config = dict(
    model='image VAE',
    dataset='simulated telescope pictures of galaxies',
    train_examples=195000,
    image_size=48,
    crop_scale_min=1,
    horizontal_flip=False,
    translate=0.12,
    bottleneck='kl',
    downsampling_factor=8,
    encoder_arch='regnet',
    encoder_norm='batchnorm',
    encoder_activation='elu',
    encoder_channel_attention='se',
    encoder_depths=[4, 7, 4],
    encoder_kernel_size=3,
    encoder_stem='deep',
    encoder_widths=[64, 96, 144],
    loss='mse',
    latent_channels=8,
    decoder_norm='batchnorm',
    decoder_activation='silu',
    decoder_widths=[64, 128, 256, 256],
    decoder_blocks_per_level=2,
    decoder_block='plain',
    decoder_attention=False,
    decoder_upsampling='pixel_shuffle',
    kl_weight=0.1,
    init='lecun_normal',
    residual_init='zero_last',
    optimizer='muon',
    muon_scale='original',
    learning_rate=0.038,
    momentum=0.9,
    nesterov=True,
    orthogonalizer='newton_schulz_5',
    adamw_lr_other_params=0.0026,
    max_grad_norm=3.0,
    ema_decay=0.99,
    max_steps=4700,
    batch_size=256,
    epochs=6.2,
    lr_schedule='cosine',
    final_lr_fraction=0.05,
    warmup_steps=230,
    weight_decay=0.02,
    adamw_weight_decay_other_params=0,
)
Rows from block 12 of the encoder, named by matrix and row number. Rows with one number belong to one channel. Each number is 50 + 10 x the weight over its row's rms, rounded and kept within 0 to 99. All counts start at 0. After the name is the row's rms in percent of the matrix's.
# convs1: grouped (4 groups) 3x3 conv (encoder.blocks.12.convs.1.weight, 144x36x3x3), inputs within the group 0-17, a 3x3 kernel for each
# convs2: expand pointwise conv (encoder.blocks.12.convs.2.weight, 144x144x1x1, transposed), outputs 0-143
convs1.51 097:62 41 66 43 52 43 50 67 54 56 38 55 70 45 43 41 30 64 51 50 54 51 57 28 62 71 43 51 50 46 46 43 41 55 59 69 54 57 53 52 49 53 46 48 34 49 62 41 54 29 41 51 35 53 63 51 59 49 63 47 61 48 44 43 52 43 46 57 42 44 38 31 41 46 56 49 47 45 40 38 41 45 49 54 42 52 52 56 42 54 59 51 47 65 58 45 47 42 30 58 51 51 52 43 53 60 64 61 60 54 32 61 27 48 67 70 74 68 41 35 52 42 40 53 71 56 48 67 63 61 44 55 48 71 48 54 46 46 59 54 59 58 43 54 34 59 55 58 43 49 39 48 79 60 55 54 52 60 39 65 50 56
convs2.51 090:37 54 37 43 52 51 58 51 47 87 55 55 44 51 44 38 51 63 40 49 35 41 44 48 46 68 45 34 50 54 39 50 46 34 71 34 33 63 40 53 52 64 50 39 48 31 61 51 71 51 57 45 59 55 52 56 50 54 57 55 47 42 48 48 50 60 47 39 45 54 59 47 48 45 35 45 52 37 43 39 44 41 43 55 51 46 46 48 27 37 46 51 55 57 62 39 44 60 78 40 46 60 40 52 37 40 36 40 44 39 47 39 51 51 53 42 44 41 74 50 39 50 35 59 54 35 51 44 56 49 45 35 52 38 62 76 49 41 35 54 60 54 61 55
convs1.52 103:54 40 48 65 53 53 44 47 51 64 61 65 51 41 43 74 51 43 52 55 52 55 48 53 63 50 62 52 55 47 75 74 40 52 74 43 52 47 41 44 37 45 47 44 50 57 41 52 34 25 50 48 55 50 45 62 57 50 28 62 34 51 57 61 41 41 42 16 46 41 52 45 39 57 66 48 63 60 41 49 57 51 53 51 60 60 49 48 46 50 57 60 51 63 63 53 55 43 56 45 59 53 67 58 56 51 49 45 49 44 57 39 37 65 53 54 67 53 45 53 57 06 49 67 57 61 84 46 52 69 39 64 66 64 66 37 47 47 38 35 59 40 40 63 45 62 58 46 54 28 44 54 44 51 54 48 65 64 50 50 60 52
convs2.52 103:46 46 44 30 65 46 58 47 57 55 45 39 38 60 44 60 39 55 53 48 62 68 52 59 31 52 51 63 56 55 52 38 30 33 60 49 75 73 51 60 39 66 63 56 55 60 62 57 31 50 57 39 54 50 45 51 54 40 56 34 80 45 54 49 41 65 47 63 58 54 58 49 51 51 45 54 17 42 48 34 66 62 40 34 58 48 46 44 42 39 52 41 53 43 59 62 55 36 53 52 64 58 46 51 60 53 55 49 59 52 46 61 58 54 60 50 49 32 37 66 48 42 43 40 53 49 46 63 39 56 40 38 57 64 57 47 54 42 52 54 56 33 46 45
convs1.53 095:56 38 42 48 51 59 54 52 45 57 51 47 55 60 44 62 32 58 35 45 48 45 52 17 41 44 66 48 47 46 30 58 36 37 55 54 49 57 62 60 38 56 48 59 56 46 54 50 48 59 47 47 48 55 55 59 43 52 56 50 42 48 44 56 52 45 42 46 33 48 59 40 59 55 44 52 40 37 63 46 38 48 53 37 48 48 49 54 47 25 48 44 59 43 50 47 48 50 58 55 54 48 35 61 53 56 50 32 35 49 30 40 48 47 42 52 55 47 43 57 41 34 57 55 54 55 47 59 80 59 52 56 45 63 80 47 48 50 42 36 39 54 61 46 50 45 39 37 61 65 41 48 54 33 42 53 38 41 65 47 27 53
convs2.53 095:46 34 62 49 57 50 59 57 45 32 51 50 49 42 57 58 44 46 79 56 54 70 54 45 40 57 47 54 43 30 56 47 56 61 47 26 52 59 51 46 57 45 56 45 55 38 58 42 63 53 53 13 54 65 55 51 43 31 48 41 67 38 36 57 44 35 63 67 54 48 60 52 52 66 63 53 44 56 60 39 56 56 49 54 66 77 50 48 46 43 53 39 47 71 51 49 63 49 43 49 50 51 45 48 57 59 48 35 60 51 51 58 36 58 58 47 58 61 45 33 34 43 57 45 33 33 60 52 47 50 50 45 60 63 46 34 50 50 48 46 35 58 62 49
convs1.54 098:49 54 43 41 31 50 41 51 36 64 31 49 40 52 40 60 49 61 49 44 40 50 62 52 53 29 69 35 55 38 50 58 49 49 39 48 63 37 48 51 41 48 45 44 48 43 51 64 43 66 65 57 35 58 53 58 52 55 47 53 43 26 54 56 45 49 62 57 67 51 54 51 49 54 45 47 36 57 44 73 36 54 52 41 42 49 77 51 52 44 45 40 35 60 31 42 55 48 52 40 54 54 47 53 45 56 38 48 56 53 32 60 32 62 60 56 39 51 51 40 61 73 37 58 29 34 43 43 50 65 42 38 39 45 62 43 52 50 57 36 41 43 33 61 54 60 52 60 46 58 61 51 39 51 50 49 55 54 51 56 26 63
convs2.54 092:55 39 27 58 53 47 55 54 56 42 63 59 46 42 50 65 44 32 52 45 49 47 50 55 48 67 56 37 57 67 70 48 49 65 36 33 56 31 54 52 54 54 51 75 45 44 42 59 36 57 44 58 47 74 78 66 44 46 47 49 40 48 30 37 66 52 51 42 48 54 43 51 53 50 56 49 55 37 67 42 45 52 46 34 38 75 32 63 64 46 43 38 51 55 49 58 43 70 59 51 50 65 48 48 61 50 60 42 50 55 65 41 47 45 60 42 54 44 43 54 53 39 61 52 56 37 44 66 52 53 49 42 37 44 48 53 45 52 51 28 51 66 59 57
convs1.55 104:28 78 49 64 32 50 54 65 64 53 49 54 65 49 65 54 41 54 53 55 55 45 42 50 33 47 44 57 70 57 59 56 52 37 50 31 55 37 57 53 52 33 54 54 54 60 37 59 52 50 63 49 44 49 36 53 48 27 32 43 50 38 58 33 66 49 45 61 27 54 47 57 34 43 44 40 50 38 52 47 41 55 38 52 42 69 38 48 57 40 55 61 60 70 50 60 60 47 63 64 50 59 87 44 63 57 52 57 64 61 45 67 48 59 57 57 60 43 63 58 62 33 48 46 69 64 29 35 30 44 66 34 47 27 44 54 47 53 51 72 59 41 47 50 47 58 43 35 57 55 39 46 38 59 44 65 55 63 67 46 32 47
convs2.55 109:68 36 56 46 46 48 43 44 64 58 61 51 47 59 48 38 57 54 23 50 57 37 48 42 58 48 48 45 63 40 53 63 39 34 52 61 49 40 57 29 59 43 64 36 42 40 45 39 40 61 47 66 67 38 38 45 49 46 55 50 50 58 62 50 41 31 33 46 46 30 51 52 53 41 42 61 38 70 50 56 60 33 53 53 44 43 53 45 73 58 51 39 48 66 42 51 65 50 73 44 54 49 50 48 63 44 56 68 51 57 38 36 42 73 73 53 64 44 59 49 57 51 50 57 46 54 64 44 39 46 45 50 44 55 58 49 51 55 47 54 65 32 55 62
convs1.56 093:53 60 40 38 52 39 52 40 43 54 51 53 52 43 65 45 49 43 58 33 39 33 50 38 40 52 51 40 35 42 52 48 49 40 29 56 64 63 72 53 34 75 52 51 52 42 34 51 58 45 43 48 44 40 55 30 39 47 57 44 42 53 51 33 39 36 53 32 43 48 57 41 58 32 35 46 41 45 53 53 57 44 51 47 41 59 37 52 54 66 55 63 58 50 37 59 44 52 50 49 63 60 48 55 34 44 35 59 41 33 31 55 44 42 38 47 51 53 51 53 61 64 46 39 39 45 77 68 77 49 75 57 50 59 38 51 34 61 63 50 49 65 60 60 47 47 41 47 57 33 45 30 48 63 65 51 40 38 35 40 40 51
convs2.56 102:49 17 67 61 51 45 55 51 69 32 56 45 55 45 50 46 50 54 54 53 54 69 62 59 43 44 51 50 56 44 60 41 56 53 33 54 66 68 61 70 40 54 55 53 43 47 55 44 54 46 54 52 28 53 65 59 61 45 52 62 55 56 46 60 52 31 28 50 55 58 51 52 49 43 55 47 47 51 51 49 48 52 58 66 67 55 40 68 33 58 50 45 50 20 49 32 39 42 58 67 56 39 30 50 74 43 52 62 56 50 45 40 44 36 65 51 59 48 62 37 56 54 57 66 48 43 50 40 52 55 43 55 45 59 34 56 55 43 56 52 42 37 39 46
convs1.57 097:50 54 40 53 37 54 50 57 61 31 61 35 53 36 52 55 32 46 35 49 46 60 53 54 38 63 50 48 28 53 41 81 59 59 68 56 66 63 62 62 37 53 59 50 58 51 55 57 38 27 37 55 57 38 43 51 45 64 72 52 46 41 53 46 50 52 50 28 72 48 52 51 38 65 44 41 71 49 64 57 48 56 54 40 51 49 68 57 53 59 58 61 54 51 32 43 45 37 57 55 42 47 36 39 42 45 62 39 47 57 32 38 44 35 48 34 37 50 39 55 52 49 51 33 50 46 55 28 59 50 45 47 58 45 64 46 55 48 61 85 45 47 47 46 47 53 58 42 50 40 54 38 51 46 51 47 59 60 51 39 36 40
convs2.57 102:40 30 50 57 50 54 42 52 72 50 41 37 63 41 34 70 35 49 40 50 54 65 44 48 35 56 49 49 31 63 53 46 33 59 32 56 51 35 57 69 47 29 51 53 38 60 56 54 57 33 64 32 65 65 60 47 53 46 51 39 56 39 48 59 49 51 42 54 42 42 51 48 48 39 48 70 51 54 64 45 44 33 61 34 30 48 45 66 55 62 56 44 52 48 45 72 47 59 54 55 60 51 51 50 50 46 56 55 50 39 58 32 69 44 64 56 41 45 42 61 51 54 70 34 46 42 68 54 45 47 48 54 64 56 45 44 51 34 50 47 60 42 54 39
convs1.58 101:40 33 45 29 66 49 41 41 44 49 39 59 51 62 58 53 36 32 49 50 46 38 73 53 46 58 59 47 52 57 51 55 34 46 52 54 61 46 54 51 37 64 66 59 52 48 38 56 35 64 39 50 32 44 40 45 52 44 48 43 48 38 49 43 37 43 46 46 29 48 44 43 45 47 54 27 77 64 39 29 43 57 49 50 44 72 36 52 51 55 52 54 52 38 57 46 54 43 53 54 43 44 46 53 38 52 49 49 57 52 50 51 50 30 48 26 46 45 38 41 62 41 44 36 45 50 45 66 52 70 37 36 50 53 41 58 56 47 53 45 46 57 57 49 41 52 53 63 58 59 45 38 54 48 43 45 40 42 35 42 41 53
convs2.58 121:71 44 53 62 47 50 57 39 58 47 61 48 61 53 58 62 46 45 42 53 46 57 57 41 42 51 49 52 42 57 47 41 42 47 39 48 68 38 58 67 52 40 53 65 31 45 60 71 42 35 49 36 46 56 57 52 47 39 32 17 53 38 57 69 61 63 42 59 30 54 50 49 50 60 47 56 51 51 50 44 52 55 47 57 51 36 55 39 64 59 51 60 50 63 23 71 67 60 68 49 55 36 32 53 57 51 54 38 54 51 51 28 44 42 51 42 56 54 52 55 30 57 66 43 49 53 41 37 53 46 58 49 31 62 50 42 53 50 50 63 59 48 54 37
convs1.59 096:68 60 43 47 42 51 53 25 50 57 51 40 48 72 55 45 51 55 63 63 44 54 56 59 58 54 46 53 60 45 57 58 65 53 59 37 36 49 48 43 63 49 50 35 63 62 58 46 49 28 58 53 53 39 51 45 51 47 55 47 61 41 48 44 57 43 51 51 65 50 51 44 54 42 44 58 42 53 50 48 58 51 63 59 65 22 58 54 65 62 47 31 55 43 68 38 53 36 47 49 45 46 55 52 46 47 34 50 34 35 59 39 40 43 48 43 56 49 38 46 45 68 45 47 45 44 55 48 42 40 52 21 52 48 47 37 45 56 49 68 47 55 64 47 36 35 43 42 35 55 59 49 53 53 49 48 48 30 57 45 56 40
convs2.59 104:26 58 44 47 46 46 44 53 60 53 64 55 30 52 55 45 46 47 50 49 53 53 51 58 76 46 53 46 50 40 32 50 46 60 52 47 42 48 42 60 27 64 58 51 24 53 52 61 45 45 44 90 52 64 53 30 52 47 37 42 75 49 47 36 56 59 57 43 55 55 53 52 52 43 55 40 65 51 40 51 39 42 57 45 56 40 64 47 38 43 57 66 52 62 44 60 61 44 59 55 46 55 43 48 44 44 52 32 42 48 45 47 50 44 25 51 54 75 40 76 56 55 42 52 55 53 43 56 48 48 54 52 46 43 39 54 50 54 66 40 65 42 53 56
convs1.60 106:27 63 48 55 36 68 62 49 52 38 42 43 38 66 52 57 45 52 60 48 46 49 35 43 45 53 39 50 39 54 59 48 51 42 47 30 58 45 49 58 33 47 53 42 64 69 54 41 48 70 81 47 56 35 37 55 57 46 26 65 55 61 65 46 47 61 54 58 78 49 47 61 53 55 48 42 18 49 45 47 70 47 35 57 43 41 33 43 46 64 51 43 57 48 54 41 57 61 51 47 56 44 54 54 48 48 43 58 49 38 56 56 50 41 53 51 44 41 52 46 59 53 46 47 59 53 62 62 59 58 54 49 52 67 41 44 41 64 62 40 40 42 59 40 49 67 44 66 44 58 52 47 67 64 59 42 48 76 53 49 42 32
convs2.60 105:43 42 52 40 51 46 43 55 60 66 49 62 48 58 60 54 46 45 57 51 48 46 51 43 61 43 53 44 46 64 49 59 64 54 65 54 59 33 52 38 55 37 61 43 48 57 36 40 50 68 52 69 34 65 48 51 48 20 58 53 58 29 59 25 56 54 47 48 54 39 40 52 50 39 35 35 60 63 41 34 52 63 35 43 65 38 60 35 54 42 51 56 53 72 39 49 26 62 58 65 53 61 65 58 47 43 46 49 46 55 41 47 49 57 37 38 44 58 52 38 44 67 53 54 38 44 56 51 51 45 39 81 53 48 56 39 54 45 50 56 52 64 52 55
convs1.61 113:44 53 52 60 37 43 42 51 43 44 46 47 40 67 45 52 44 69 46 48 47 46 15 40 61 35 47 59 51 48 36 39 49 53 50 45 50 54 57 69 45 52 58 44 57 47 49 41 44 44 40 49 53 45 49 49 46 61 29 49 57 46 41 53 43 48 45 05 47 50 56 49 46 41 47 60 02 46 51 52 52 53 42 48 56 67 50 47 45 47 56 40 47 45 36 54 59 42 63 58 53 45 33 56 55 46 55 44 55 42 51 34 57 35 47 49 50 52 49 46 46 81 53 56 55 48 51 66 42 52 65 51 44 43 51 55 58 50 40 50 57 60 47 48 55 55 54 55 38 50 56 55 52 57 57 49 43 50 46 58 65 34
convs2.61 117:66 65 48 56 43 52 53 50 54 42 57 44 51 56 61 62 45 45 50 49 48 73 38 46 32 68 48 52 49 46 41 64 55 60 40 53 64 43 56 52 59 43 58 63 46 43 50 65 69 34 41 46 40 47 45 52 46 84 40 52 48 36 62 66 49 63 62 61 43 52 54 51 50 52 61 54 66 72 44 58 50 61 41 50 65 58 31 58 69 53 49 64 51 36 42 46 45 63 44 70 55 47 52 50 48 66 42 38 46 42 44 54 45 47 68 50 62 53 63 49 28 53 42 50 48 40 53 45 53 48 50 55 48 66 32 49 50 36 64 55 43 49 35 25
convs1.62 099:46 64 60 68 43 58 42 53 63 62 55 57 66 21 58 45 35 57 54 62 49 55 38 66 45 77 28 63 78 56 70 67 58 56 50 62 47 40 46 52 59 45 48 49 45 49 53 45 36 58 57 52 42 43 42 54 52 63 48 56 40 60 56 44 66 50 67 55 54 53 43 54 43 56 52 63 58 49 50 41 60 54 60 53 48 42 56 49 40 47 58 47 45 47 59 63 43 58 57 58 41 53 47 31 39 43 57 57 50 52 63 33 38 51 43 51 59 49 55 48 49 27 66 46 65 34 42 43 40 43 46 75 51 79 46 42 58 55 42 74 58 45 45 43 49 37 76 41 46 28 49 37 64 53 48 56 29 53 32 41 52 60
convs2.62 089:50 53 48 64 54 51 56 59 34 47 43 31 62 53 49 61 55 59 48 54 48 52 35 59 30 43 48 45 39 49 30 37 35 57 40 65 28 62 46 57 45 46 44 53 37 57 56 29 65 63 52 39 71 38 55 30 54 50 48 62 39 45 55 50 40 54 57 48 50 50 64 55 51 41 40 56 69 47 36 38 42 32 61 62 39 56 66 30 53 46 49 39 51 54 57 48 51 54 46 50 54 56 61 54 39 50 61 50 41 55 37 54 63 39 32 51 38 49 56 61 34 19 70 45 53 51 60 60 52 56 44 42 64 48 59 49 46 42 52 66 49 42 58 61
convs1.63 099:47 49 51 73 39 39 37 56 40 38 55 63 52 46 43 53 41 66 58 43 53 35 44 50 67 31 67 46 42 48 37 55 61 59 43 50 43 39 53 39 34 31 51 41 52 57 50 45 39 66 46 55 54 45 52 49 55 61 35 61 60 65 59 52 48 46 54 30 58 55 70 40 56 50 55 59 46 57 51 54 61 53 60 46 63 71 60 63 59 47 36 43 48 40 45 57 43 52 51 44 41 54 43 20 70 33 58 39 53 58 56 48 32 58 49 48 45 30 59 62 38 35 54 53 31 53 48 50 58 60 39 60 56 42 48 48 62 44 45 52 61 49 49 56 64 45 58 56 62 26 64 37 55 66 51 41 23 66 61 57 53 51
convs2.63 089:46 51 67 51 37 53 32 40 66 52 40 62 58 43 73 53 52 58 42 50 66 41 39 56 36 47 56 45 61 47 56 39 63 50 49 55 50 42 38 56 54 57 65 40 53 60 52 49 56 60 34 38 55 66 36 38 36 60 63 63 35 48 65 57 48 49 52 49 34 60 42 53 49 37 54 72 34 64 44 70 39 33 59 44 59 48 55 36 77 59 49 63 61 39 61 25 61 50 59 55 35 51 50 52 47 53 51 48 49 60 41 57 43 56 76 60 52 40 60 58 47 45 43 47 55 69 53 47 48 57 46 49 51 49 58 36 52 43 49 44 46 48 64 63
convs1.64 096:49 48 50 62 43 36 54 41 52 41 57 46 46 25 69 67 57 52 59 43 58 50 79 68 47 71 61 45 42 63 51 51 44 45 49 46 60 46 35 39 54 40 47 40 37 40 53 54 61 45 53 37 46 58 36 36 51 50 52 47 57 42 46 45 61 40 40 43 31 49 49 54 53 39 55 47 56 45 47 39 42 37 50 46 54 26 41 50 47 47 50 54 53 42 38 43 49 21 47 50 44 58 40 49 52 44 32 55 64 54 50 44 42 31 38 34 35 50 41 47 38 46 49 52 57 44 61 53 42 47 43 58 47 30 58 46 40 49 56 34 54 44 58 52 68 60 52 51 55 61 50 51 55 56 46 55 54 62 49 44 67 58
convs2.64 100:55 33 48 44 51 51 35 59 64 37 53 72 67 60 45 49 61 61 50 49 28 56 51 34 58 51 50 45 43 55 48 28 55 45 52 38 54 63 60 50 64 46 68 49 58 57 35 68 47 38 55 59 28 59 40 60 33 44 45 46 50 50 52 57 49 36 59 49 50 40 60 50 51 64 56 66 41 54 74 51 59 46 60 53 68 50 27 40 60 55 49 57 44 42 56 57 53 52 51 52 47 61 49 48 61 38 61 39 52 44 44 45 55 43 62 48 68 56 43 76 51 47 66 49 73 39 49 44 48 53 50 65 27 41 45 53 51 39 53 42 40 50 35 45
convs1.65 096:43 46 54 46 40 70 46 44 52 44 39 43 48 36 60 50 51 47 48 55 53 40 56 19 47 35 37 47 48 58 41 53 49 47 67 51 55 56 51 57 41 56 45 37 66 46 44 49 43 54 50 42 55 25 47 57 53 48 42 54 60 34 45 54 40 43 60 37 36 46 30 49 50 51 52 51 49 58 46 58 41 40 44 49 48 38 30 38 43 53 54 45 50 49 54 37 47 58 57 49 46 47 29 70 56 47 67 62 58 43 58 54 67 35 49 51 65 62 57 57 53 54 59 68 47 61 53 50 45 31 44 43 57 51 62 55 44 53 56 37 36 44 53 51 55 50 46 44 42 67 49 74 54 58 35 52 29 62 54 56 32 29
convs2.65 097:32 45 60 31 45 50 52 48 58 47 50 59 52 58 33 26 50 47 59 49 58 43 70 50 59 45 49 55 63 48 46 44 45 52 49 36 61 56 41 56 46 49 58 53 35 52 62 55 45 46 57 65 43 58 65 44 69 54 39 36 72 42 70 48 61 32 64 53 46 31 57 51 52 61 44 56 45 52 45 49 54 57 42 49 65 36 60 47 39 50 50 55 49 75 48 41 45 38 64 58 73 33 63 52 66 67 41 54 55 36 41 39 39 52 40 44 59 64 54 26 64 41 46 46 43 57 41 45 45 50 39 57 60 39 52 53 50 23 53 57 49 49 49 55
convs1.66 091:68 46 56 48 47 48 66 70 36 56 49 58 38 69 48 52 55 61 49 54 51 68 16 44 41 56 59 52 59 50 54 70 43 48 48 50 40 40 40 36 48 42 29 47 42 50 40 47 45 77 55 53 42 43 60 70 56 54 20 64 56 53 51 51 50 51 50 74 52 41 59 46 60 55 59 40 48 56 67 47 56 55 60 51 65 33 58 62 49 46 43 39 42 48 64 58 53 39 56 66 31 50 48 35 54 59 51 42 42 58 37 44 46 51 44 67 39 49 50 37 44 04 31 43 53 55 64 51 57 72 37 61 50 55 61 45 57 57 43 40 59 61 50 53 56 54 43 55 66 40 51 45 43 41 39 49 55 27 46 50 35 35
convs2.66 094:47 51 54 44 55 55 57 62 44 42 33 59 34 45 56 59 59 45 48 46 61 48 45 58 38 64 47 41 43 52 61 60 41 38 51 59 44 49 39 30 40 46 52 38 57 45 55 42 38 61 47 65 50 45 33 52 34 17 70 25 66 45 45 44 49 57 41 54 61 40 34 47 49 51 39 34 54 47 49 58 61 51 68 40 57 44 47 30 67 42 42 60 50 60 72 55 50 38 63 44 43 47 69 48 39 59 51 39 46 39 48 66 61 62 53 35 65 40 38 53 60 41 39 32 33 47 51 50 57 53 51 45 42 50 62 51 54 54 45 40 46 47 66 50
convs1.67 090:38 48 45 48 36 34 49 44 55 53 56 43 32 42 58 47 64 61 47 50 56 43 53 65 61 64 38 49 31 40 36 48 61 60 46 49 53 57 54 45 69 71 57 53 53 48 28 50 49 54 41 46 57 36 41 39 53 42 54 32 47 50 49 49 53 61 53 67 40 55 44 57 44 41 40 33 61 36 50 46 65 49 51 49 60 41 43 53 50 54 47 68 55 65 50 55 50 65 60 50 40 59 45 36 50 40 38 50 63 66 85 69 49 53 66 44 62 51 55 63 56 43 83 57 66 45 52 24 47 28 62 59 34 33 33 43 60 47 51 60 42 45 48 40 52 43 39 49 37 38 65 47 47 51 65 48 52 50 58 52 57 40
convs2.67 098:48 47 43 53 44 54 47 42 52 56 51 52 68 47 53 49 64 57 34 51 56 26 56 39 54 25 54 40 55 35 42 42 51 31 57 65 43 39 49 38 61 83 45 42 54 59 48 40 57 61 62 53 45 53 40 45 54 39 48 59 33 48 67 70 49 52 47 48 49 33 42 51 48 48 34 72 72 68 57 64 44 50 68 57 65 41 55 43 34 61 54 57 48 44 42 47 43 35 39 57 63 67 49 51 51 31 46 45 49 54 57 42 47 50 45 42 44 34 37 52 45 38 39 53 51 39 52 54 46 48 42 55 55 37 44 76 47 55 46 41 53 61 53 47
convs1.68 107:84 55 53 29 37 39 58 59 41 52 39 56 50 38 61 46 55 36 57 43 57 51 27 38 36 52 52 39 62 59 51 47 41 51 70 58 43 37 39 48 49 63 49 35 43 36 51 57 69 47 67 53 49 69 71 54 46 46 33 42 50 46 48 53 46 47 59 32 34 51 41 45 60 47 48 41 45 52 60 47 43 37 56 50 62 30 67 50 42 48 39 50 48 59 28 51 40 38 38 46 46 52 52 46 43 49 40 50 47 76 35 56 44 56 56 45 40 51 55 56 47 96 49 42 48 45 53 36 62 57 60 52 63 84 51 47 49 55 54 32 47 43 48 52 50 53 54 61 46 47 46 55 54 38 42 49 66 49 50 52 47 68
convs2.68 122:62 38 56 46 47 48 50 57 44 66 65 46 38 36 64 47 49 43 48 52 61 42 50 41 36 62 48 42 55 56 43 46 50 63 40 52 30 51 49 61 62 48 46 45 33 27 56 45 65 52 62 56 47 49 76 48 60 35 51 54 36 66 17 38 53 51 49 44 69 61 54 50 51 64 65 53 64 55 49 59 55 61 50 60 46 76 54 48 41 50 50 46 54 58 52 34 45 62 47 42 69 56 43 49 43 49 49 47 49 48 56 30 55 37 34 39 67 58 46 46 47 34 43 53 47 71 45 57 57 48 44 41 47 47 46 70 53 54 68 48 52 61 30 49
convs1.69 101:52 44 52 36 46 51 45 69 40 45 46 47 47 52 55 56 52 47 54 61 44 58 56 38 56 39 75 46 43 49 51 56 34 36 24 56 54 42 49 53 61 53 50 53 40 40 57 52 48 51 25 57 52 85 51 45 49 50 37 60 48 42 54 46 34 68 45 71 34 53 56 45 48 47 40 50 30 77 48 77 40 51 38 47 33 50 55 43 52 43 42 47 48 46 45 52 52 47 48 45 48 60 55 54 50 58 62 48 63 37 65 39 39 61 63 60 55 54 50 48 43 63 38 63 33 35 55 47 50 46 52 41 58 56 70 45 52 53 61 38 63 58 46 54 52 38 57 52 52 88 43 44 46 54 53 53 52 45 40 61 34 71
convs2.69 078:41 49 46 61 60 45 57 62 50 48 58 52 29 54 52 40 50 33 63 47 40 50 56 50 62 51 55 61 52 59 44 65 49 71 49 41 47 40 45 36 39 67 59 60 59 30 61 52 30 53 37 50 57 64 66 57 58 56 37 56 60 68 37 40 58 55 44 54 62 59 64 48 51 57 55 43 58 43 54 72 55 56 42 48 59 56 55 57 55 47 52 31 49 67 51 44 53 51 39 52 55 35 32 45 39 49 43 60 56 53 61 29 37 43 29 34 71 61 69 60 40 64 45 30 48 61 42 64 46 49 47 35 43 42 48 62 45 61 49 51 37 50 49 48
convs1.70 092:48 57 60 68 32 67 52 55 48 57 50 51 57 27 47 59 46 51 41 55 45 42 28 50 59 43 50 48 52 42 54 48 72 56 59 60 42 43 56 48 44 39 50 34 31 55 51 50 53 33 55 49 70 59 49 61 61 53 43 66 42 64 53 50 53 45 44 24 46 46 65 44 50 74 64 62 43 59 56 75 52 46 56 58 54 38 58 55 57 58 45 43 46 53 40 34 50 60 33 46 67 53 65 46 35 38 52 52 50 49 26 44 55 52 32 52 31 60 47 40 50 20 55 48 36 52 64 48 57 37 45 62 57 49 50 59 39 54 50 37 59 40 44 56 36 56 41 29 64 47 44 48 50 43 48 51 50 26 60 41 53 54
convs2.70 102:55 46 53 50 62 51 51 74 33 75 50 41 54 56 37 57 48 47 44 50 51 51 54 49 52 52 49 73 57 45 48 40 52 38 52 57 51 62 33 30 56 53 55 47 38 48 54 39 34 58 37 39 64 61 31 27 40 36 69 53 64 44 54 44 49 70 35 62 61 37 54 49 50 41 51 48 44 60 48 59 59 41 63 26 58 51 56 44 51 39 55 49 51 52 45 34 42 57 54 45 44 63 61 45 53 50 60 65 51 45 50 65 59 60 55 42 81 48 55 60 53 37 49 44 60 51 38 57 52 49 46 42 61 42 64 68 48 60 52 40 72 47 56 51
convs1.71 097:81 45 60 42 54 39 51 56 51 45 44 55 47 44 22 48 34 68 43 38 42 65 34 46 50 53 73 43 38 41 58 67 57 55 54 47 52 55 59 46 52 62 52 61 49 50 52 50 40 68 52 59 39 54 54 50 48 55 46 57 46 51 59 62 42 60 43 61 31 53 58 49 64 58 52 46 57 50 50 54 42 49 62 44 32 39 59 54 40 36 62 67 61 46 72 46 69 54 66 60 57 41 46 31 53 59 54 23 56 81 57 57 48 65 50 54 43 58 55 62 62 33 56 47 45 47 34 41 51 81 37 42 41 46 60 42 49 43 55 53 63 49 53 42 41 42 35 38 62 40 56 35 53 30 61 38 53 56 57 50 53 59
convs2.71 113:57 66 36 61 66 54 54 40 56 38 53 33 50 17 52 63 66 37 43 49 47 44 53 39 41 53 54 35 51 49 38 50 43 43 45 54 21 54 43 43 58 56 62 55 52 40 61 51 49 61 60 47 52 48 47 52 53 34 62 62 43 40 37 52 48 50 50 44 52 39 54 49 51 77 20 38 48 41 35 50 51 53 48 47 46 54 34 57 72 39 58 52 49 31 74 39 42 53 67 43 40 55 56 47 48 52 56 49 47 59 56 72 43 64 52 46 61 49 51 49 49 33 37 51 57 42 41 47 52 49 55 46 44 35 51 54 51 51 45 23 51 59 55 50
convs1.72 107:69 59 70 55 49 55 63 53 59 40 41 52 41 39 51 35 34 40 39 32 46 23 38 43 23 49 47 57 46 42 47 43 41 52 58 56 45 51 50 38 36 44 27 21 39 67 56 51 52 48 42 48 36 59 52 56 58 62 52 52 57 56 51 48 57 50 38 42 25 38 59 48 62 53 64 35 54 56 58 48 53 42 50 25 37 60 25 50 27 30 53 63 62 45 39 48 45 58 61 65 53 62 44 25 46 52 46 55 58 60 51 59 46 50 58 75 58 37 34 36 47 56 36 44 39 49 59 52 60 53 58 59 64 74 58 54 43 48 49 57 51 67 55 51 40 51 38 40 61 60 45 35 39 47 48 44 44 59 48 49 46 50
convs2.72 102:44 45 44 66 65 47 62 54 58 53 52 31 53 53 53 50 45 54 47 48 59 56 23 76 67 47 48 61 46 42 44 45 38 63 48 50 58 61 39 78 52 31 53 59 60 60 57 49 41 50 48 44 46 51 48 50 50 40 44 44 59 60 30 46 53 51 53 48 48 48 53 46 52 63 54 65 73 43 39 38 57 64 36 44 62 54 64 46 18 30 55 50 52 38 56 56 58 41 38 60 53 47 54 48 45 42 55 51 61 51 50 52 52 57 42 49 56 59 62 54 44 52 63 52 57 41 47 50 45 49 47 63 63 54 45 32 48 48 61 92 47 51 49 40